Weights of a small encoder-decoder audio transcriber: encoder layers 12, soap at rate 0.0016.
Rows from block 6 of the text decoder of a small encoder-decoder audio transcriber, named by matrix and row number. Rows with one number belong to one neuron. Each number is 128 + 24 x the weight over its row's rms, rounded and kept within 0 to 255. All counts start at 0. Numbers have three digits each.
After each neuron's rows are labels from the 100 texts, of 14976, where the neuron reaches its highest value: "fires on" is the input token at the peak. Only what is clearly more common there than usual is listed. The data: two synthetic voices taking turns or overlapping, over music, noise or silence. In brackets: how many of the 100, against the usual share in percent.
# fc1: MLP up (decoder.blocks.6.mlp.fc1.weight, 768x192), inputs 0-95
# fc2: MLP down (decoder.blocks.6.mlp.fc2.weight, 192x768, transposed), outputs 0-95

fc1.16:165139083185148130144094133100120097110178141131136091134134102131157141161139126127169134115123106139127088157105139142140122136088147152137151096093156132118108143177109084180128100098171130134139119126127104093085113138127102121115139114098097146129136117124096142139081075119080138123
fc2.16:110116173132103148107107120105169137128104157108128120079126110138132133158132180149138166129142133143153142115139146128146115136143135111140105087115139162181093159137139141076150147118100108161137105118138141146128131135158085115110165125167096106098078129108156148127154139113170129118
fires on: "u" (94 vs 2)

fc1.675:115113118126116096134148176137114102116079126094129121129141140125165113125118144155140149144106131092122185176143173098107110142156160126183144140126130126146135141130141112135121091139161119142151144123144122126159098146086168125122121135115165099149137132169145129110145130136150145105
fc2.675:133205122130122099139123139172156066124091120162076096127104140129160117145105114064094130152126106144141128119103179105109158155124085150133137146093131171116102151131086085144125130137154140104125104112091164138148118123112088096094089155120120071144104142101142131107130108111133115099
fires on: " " (85 vs 15.9)

fc1.647:095150111111162139145159114154180167108125124104113163125138100114112163129173121138133117118129116126145074065128102094140156115130121125140144127166127098129096100129120119147142166104112104097139093104125124113143099165148111109127107138100103126117112098107141102125101116128160115144
fc2.647:140148132162066133105113131136117085072150109167122117159090098130160121137110095123155092123153091130127163120108113130175132137139115114145097115113125128119147137151096080135177136138113124113141096136165136099122130152114146073110141157141159132104106186120104134125080137164142101086
fires on: "v" (99 vs 1)

fc1.709:155108118160148105147133104097119102181103138083106124158116105140119100098157083145114143126147110075131123137149133118154123136139119113129157117097134098111113126121146125128148120101127126132121123113146118078116112130134092154083138151138143102106126154105126169098087166163114102164
fc2.709:114131205083148162109122149130171089144142135126170120117158114154093144129120124132184168104164089131118127110083138139105145137153106101136128122153144122151141155145152105142160100160124115151162115162122139129118143141111152129132098124120195136106113138088126173149109148086120172101
fires on: "u" (33 vs 2); "m" (30 vs 1.3); "i" (24 vs 4)

fc1.321:110123144106134106137131146134103147097116157107085114075129096148131111107118159156180141096156151142090112138111120119155107115112119123113141110150142154077123175173103144126133121107119094132121140135150136163099097194119119134146122099087129119125132116114124115155112129098121110137
fc2.321:104106134183149167109106146156113121116111137134142163139116100108118101139122168120104164153087150156139112114112127134194155108121142117131136157149138101134114142135167098100168108158135142106154138128136107139127133091113126144133131148139108147127113073124129128108140130081131125142
fires on: "n" (83 vs 4.1); "v" (9 vs 1)

fc1.500:148070126164138125092102088135124146191116113155150126185194130117133121126141138107134125123155121170136161110131064139114123120110121161139098124110121129134129090132131161136135126124170121144128128078140095118127097103153129136110110116162138129132090175145111100109136138122157089100
fc2.500:167138096141117128152133107113122125144125167143126081131146095146149115148083080122130097159159169155115139135145124154111146195123086115153114136154112120139116154139172135095098147101135120108105121165134133104109121212110128164151115173149155131165145125127165121130159122092122082154
fires on: "p" (92 vs 1.9)

fc1.715:147142149149098118119129093149123126145117137123143184127148111188117121094127101155144141159133158145099113147118117115113122124085096103099136131131121161105189097136141108133079134141113081132141135091172111127108137151157145096118125141118102100120093132146069127151123170174122131108
fc2.715:104152197067148174129106137142154134094108144131159097147166140118097156112108123151094137123144123155149106138137151151112173109117133097168090158110132145107086146129106131157121137105177174152117119118096130122108160130160116142153122123120141100158105088116138109130170138127198095113
fires on: "n" (66 vs 4.1); "i" (33 vs 4)

fc1.568:124102103148132149120105123116147120106115113147081108116159099129133166169100134098114121156120147109146065093129093118132123119120128104149140099119098106104174113105157135134123138112157165079128165178120160069142148172141117113107114141128169127130143178128159112136137111081091127123
fc2.568:131164116148144107136103097156093185107120105135113163147090113128135121214118081096097159161107108092143114085121129101126104169145152169119114113144142151162119110134130118106096154180114147139118147156102091119125138139122110107086114097173124134123120149147114088121125148099116109110
fires on: "i" (56 vs 4)

fc1.341:151080097136080105125127125115128135114145110131089162110093146128115123084114111109143158152145094097137158122125098118198113115147136146069164170139101145084116129101145132141126124125126119146135187121101086097149150129122118132103172121124108151180124130121172146161148101122134131105
fc2.341:142128156118146145138143112138095102154106174117161119156138179106123100140138167098125172129193100122082100139137160149085088182177109109088146126134096114104106148145121118112141100123127122121121139135137095131131177121147121127099132112109100096116124152151132112126102142102103146102
fires on: "u" (100 vs 2)

fc1.259:142152080112129179146123120129119150137095150135166114109132091150138101131126137097155074128143138089118117114153141115148139098099078136150094107113160100118123117116138121148121135085124112130096135104125104136122153103141120138182102136129146074139066142127110113119124135178134137129
fc2.259:117134154132155144133155114105143100121109134133114151135119092127148086127092142106144111124133108130092096130121139098107115135120129120111100102117155129136121143146133150101104176144144122142107101103137125149090132150148111155164122167114144159102121111130185156161139088109115119171
fires on: "p" (41 vs 1.9); "c" (26 vs 2.2); "b" (25 vs 1.8)

fc1.765:142134097153092141114125168097129097118132133115182130101122093092115139170129122153165149115081168168121163093071137107161127137117084134105146103111131112109110160137127121129116141102070108117106096096113084110082112105100103150152104101165127118145077114115134162110141111149121123088
fc2.765:098125147067108140114125123148116150131127141149136121101130139112105109104147109109131077101109141123109122124116157173123131101120127136128141122159147133126147092134102089201095166144123153092124114190110115137071203158133152134127123133142118137117092144137091182096131140127106092120
fires on: "b" (64 vs 1.8)

fc1.738:097120078144122144080088122124158104108111148144146101123146140107145097078140122138116146175138138152145144104119161112106119060148148111122136146080100178113141129150145123114117121140144134124135107152169118166148109112148119147124133135149186186155155117169151147102118102122151146103
fc2.738:137137111106109128170108122159130135142158140153134156108072151097148200129121121135096105150094116154120093120118157143145147124126123139115121133121125155141183152133118163161137143123106143146152097123101168146149115189134130125124110158153108129160168092139114134129089129106157112099
fires on: "r" (37 vs 5.5); "t" (22 vs 5.1); "d" (21 vs 3.5); "h" (10 vs 4.4)

fc1.232:142108177145148131091152106133128129119107157123158157124105144155119122091106135116156106109124125109129125110118085107090108126098140101101120157120140171106136137076094090126113091138143112149092144088148123123123124128104082175094129120122147100126180079096082121109149137167123178128
fc2.232:109190149124135137098112099113158149170098093193117149142137112095122153131121099168133127119084116128151119163154116130113148104154149127136119110094086169096121126127127158130120109148174108129176141141108137100163109098108101162134103131076137128124097128105081085090143162103141126143
fires on: "n" (100 vs 4.1)

fc1.626:136093126116118160104134060187134157170088140115184133126103164124121117131154127147120138095125130112117137150108133200090113127125128144152088110119096107113137149126108101116141163140124099085135167159136130095130111141141127141099147158143128115123176113107169098118153135155075117127
fc2.626:134177131144159100141115126118118120140112089130109123170142111121119118140116134044109087165156137144109131135140119146115126108141167152147140093147090173132104128105169090156113128140101146171153152121175126130096135148120128103114168129174131121159122139106117132135160144106102153147
fires on: "n" (28 vs 4.1); "l" (23 vs 4.4)

fc1.275:060156133120122135157132143114138136137202151127132131133134095135155132112130147137084121152112110111146134118137091099126100131121113109132105154165116119108094139091102123099144156141120110151143133151140101148132092113118130117137114098116119145142109120173104124135117090125122145128
fc2.275:179124156074115144130117102084136130116090118112135097172101094122144155153101157109121120134116074165123117087154150133134117137099098130104096102147168130147157108082164112151120099127152148153162152161131141056060127154106106090132133126086101124140100134128135118155161144110106146122
fires on: "n" (46 vs 4.1); "o" (26 vs 6.1)

fc1.344:112099138111145108081159102125095097138087122153151155100121193142086087091128115142121087109137153124115156051111143099144110182127144144141134145110124132136122120150157115121117122168121147103124166115140112142142118141132129143128150094118108134095150142063133095134139167118151098133
fc2.344:105141114187105108099130112082136117110133135112114148114146100090145112147158103140097109126133114137154115139110140142149145147150172157127127134150134115092132126121120123152108177147127129132170128130109132081138154173163119165149151154097145149131142085148135120117144087157116126113
fires on: "i" (70 vs 4); "a" (23 vs 5.7)

fc1.21:129128090112143106143131148138107147153123155128134145118160167147142143116158134143127146134124114133127091080093112136073185139133151127147136136107181103083107089132135118134163141144109155120145130103166164116136140114110105092119175140178103125150112123135125138112163123145151171091
fc2.21:138141118147139124134148122102136146088137117098135148117158101089145129144154091152106094135090146151151107133116104072131123158160155156147147158151110137119161091124081158151136143105155148119090146127137129110135137137110112096130130122161091172118107141179149114107112112080102104132
fires on: "v" (43 vs 1); "u" (9 vs 2)

fc1.328:151158182162114135116139131114096147145127145122122080094152123127132114069121142142131099103106098147140121112144137105141113095170154168071113120151102116150166141146109100132145134124149123143099125144137074106138139154138098085159133119157130163186106155107105136166098149134182081180
fc2.328:122146129129156093127132131189146135086129149100116160138101131094137164120107120117076120119119118101146127142153080145109129137127113120147099107053108094157113139108159113124114096132144128147137159140139136144098085111113139180125095152154129100113127142137149088063137119151152119108
fires on: "r" (65 vs 5.5); "k" (18 vs 1.1)

fc1.492:148150133126093124124172136130125135090120107135130138136166128105109125140115122135072169174146112168133126114109136118136133164096120104111118176100140173152089112157137126109111099121086091154145113149149128094127149150100106193114144133115160119143125144160119136131152143143141120132
fc2.492:154088132119152124099135138129108120137120156154124117140121039105135120112141114132104173110089122192109115146097113122174123114129163138115120125146102114110084139136130136133154138109168117082134133126103089154116166141147131090142136101148122142123152142082087127098112149124110130098
fires on: "b" (68 vs 1.8)

fc1.138:106158111117112123159115118105070144161119095101113117120146120132104128124148113128158082142148121111118108099086166138116124122094095113166101146123113117128147080148118108114118145092083110155121130090085118108139135143173124095151143125154126158109080164152110154157139160087142108074
fc2.138:119139143129123133131145108103166141162102146129105088090141170083147052116080137078138133126135164160147130089119133121133130123116132127105094170115089156147140141140144118099109108095148108147120178134113149110128163181166137117120090141112158147112155077098081161141102138080181110162
fires on: "v" (48 vs 1); "p" (31 vs 1.9); "c" (17 vs 2.2)

fc1.85:118113101180108102116130117124119150107114113137119114174178145150136124103120138134109128127131156149124121134115126085152137142116105143110110133118121119106176090147149156123113125081127125142136131105110128166129135142126146112104118154136077131152118154147125153100162164152112126109
fc2.85:142176109154198144110148141109139143148142107107125126129110096105105159115109148136101157141150112146129120105134144089133113118134126103156075125106137153114173140117139157076108171114100123107108123144149138109154110145148106143127156127170120119128133116111103128141131133158144099093
fires on: "p" (75 vs 1.9)

fc1.405:135123112154132166124152142164150157114125114146129117109093107131108141149128114127141104140151101137077108114149098122154119125137139110058132103091155138097115097147117175129123108135153085098146132126103147076152147110096142148132099086113152127149136112170136125134133076146125135130
fc2.405:131104152158084130166103138064100123114122115091142129144105133114114145099125128095116174113112119155088119123132104117092116107146093143131140122123163160123183128156100108159161134162137153139110122155159119108158130135179182172137105110169134109135155106102187110123114106106175136090
fires on: "i" (39 vs 4); "u" (35 vs 2); "h" (13 vs 4.4)

fc1.499:185104124133128136128111120133116109151094118083131122126119130143080110103152050169150107131163148111107161127078077139094147128090136110099126134110124146145182114115148124129187130118142143099109136122117132157142125103146099102143133137135148159145153129173133140152162129118075134142
fc2.499:128092094090184131159157157161133114128114130121133134104164136151170138127133159100154133129134174093082142112116143138135143092174085174168138109103141117134122105070156160125135131113108112146135124101141124076137109150139092174144098112127152147098136116138133125108137102114127120086
fires on: "u" (50 vs 2); "b" (24 vs 1.8); "i" (17 vs 4)

fc1.382:160118086123092158123104126120148136095128115132130138137105109081120102122112146151146143132130140089143137082119112123135117113125156087140152105150143125095131107127130119117095130141135125090085166110151108145136122166154126137171140116156115094146095126109116151162191129128117154118
fc2.382:118167163096151113147131137125124144139088109144162117105109134127125169103118164126128100098125138129121119126148134128116107115109091112190164151156139157083192129158100110108148104102087128162135179074145145120093116146156098113127145115137161125144139140126127100088176126152162117124
fires on: "u" (92 vs 2)

fc1.419:100140140119096105130147195155137135113098137095138132154167143123111143091110075160143165094153162141133133069120142118135139145164182136110133104176126136176146149120137136188120125098111108127157155120106152096138095136126099125132159138075132142126151115140086132148124145142090165125
fc2.419:114131165102100141106159138161104152155130158142094138121144095139098099123159143063133098138167184132114172130145082124149130137122099089100152120155136105115105157100194131165089147126140077156152115120077104139138089116101125127119167129148134171111114155126151095127157106143114107123
fires on: "n" (59 vs 4.1); " " (35 vs 15.9)

fc1.87:135090147180114119106182131097121137137076156139154146133137097141140110133101139136169100122159111161148148188140149143149107149128117151130159108152145111116160150150137139143158132113153134142141117135138104124112129163158117115128162114114135154115138170105126171096100100094091110106
fc2.87:133123153142139140143144114101135138125134149125157165159097122148144153127127097087085151149142129144161138133091123156118115090122152121134144119104127124118152124132176148089120127121103089103117129143127133115148139144128117116179090154160121086123100156114154095102142139147148124114
fires on: " " (57 vs 15.9); "r" (21 vs 5.5); "l" (13 vs 4.4)

fc1.537:100099119141122123179123123156142113095126104109151103125130114114108100184130099148123157105128094163135162128116129144078151142151135127119144171156118100088087128128128102127069136096119181136149135132167134069127132115134178099126143169151123148110118132149131147106122110179126080116
fc2.537:113154152138147089107120136110123155168098124127096143158136133120114128122113094127155139130126166127103111135114153087110103140109146115119147151114155117109112075148125156137057120101117117142150156139118147144107126153143136094155133163132127118137132130136128141145104120166132129105
fires on: " " (77 vs 15.9)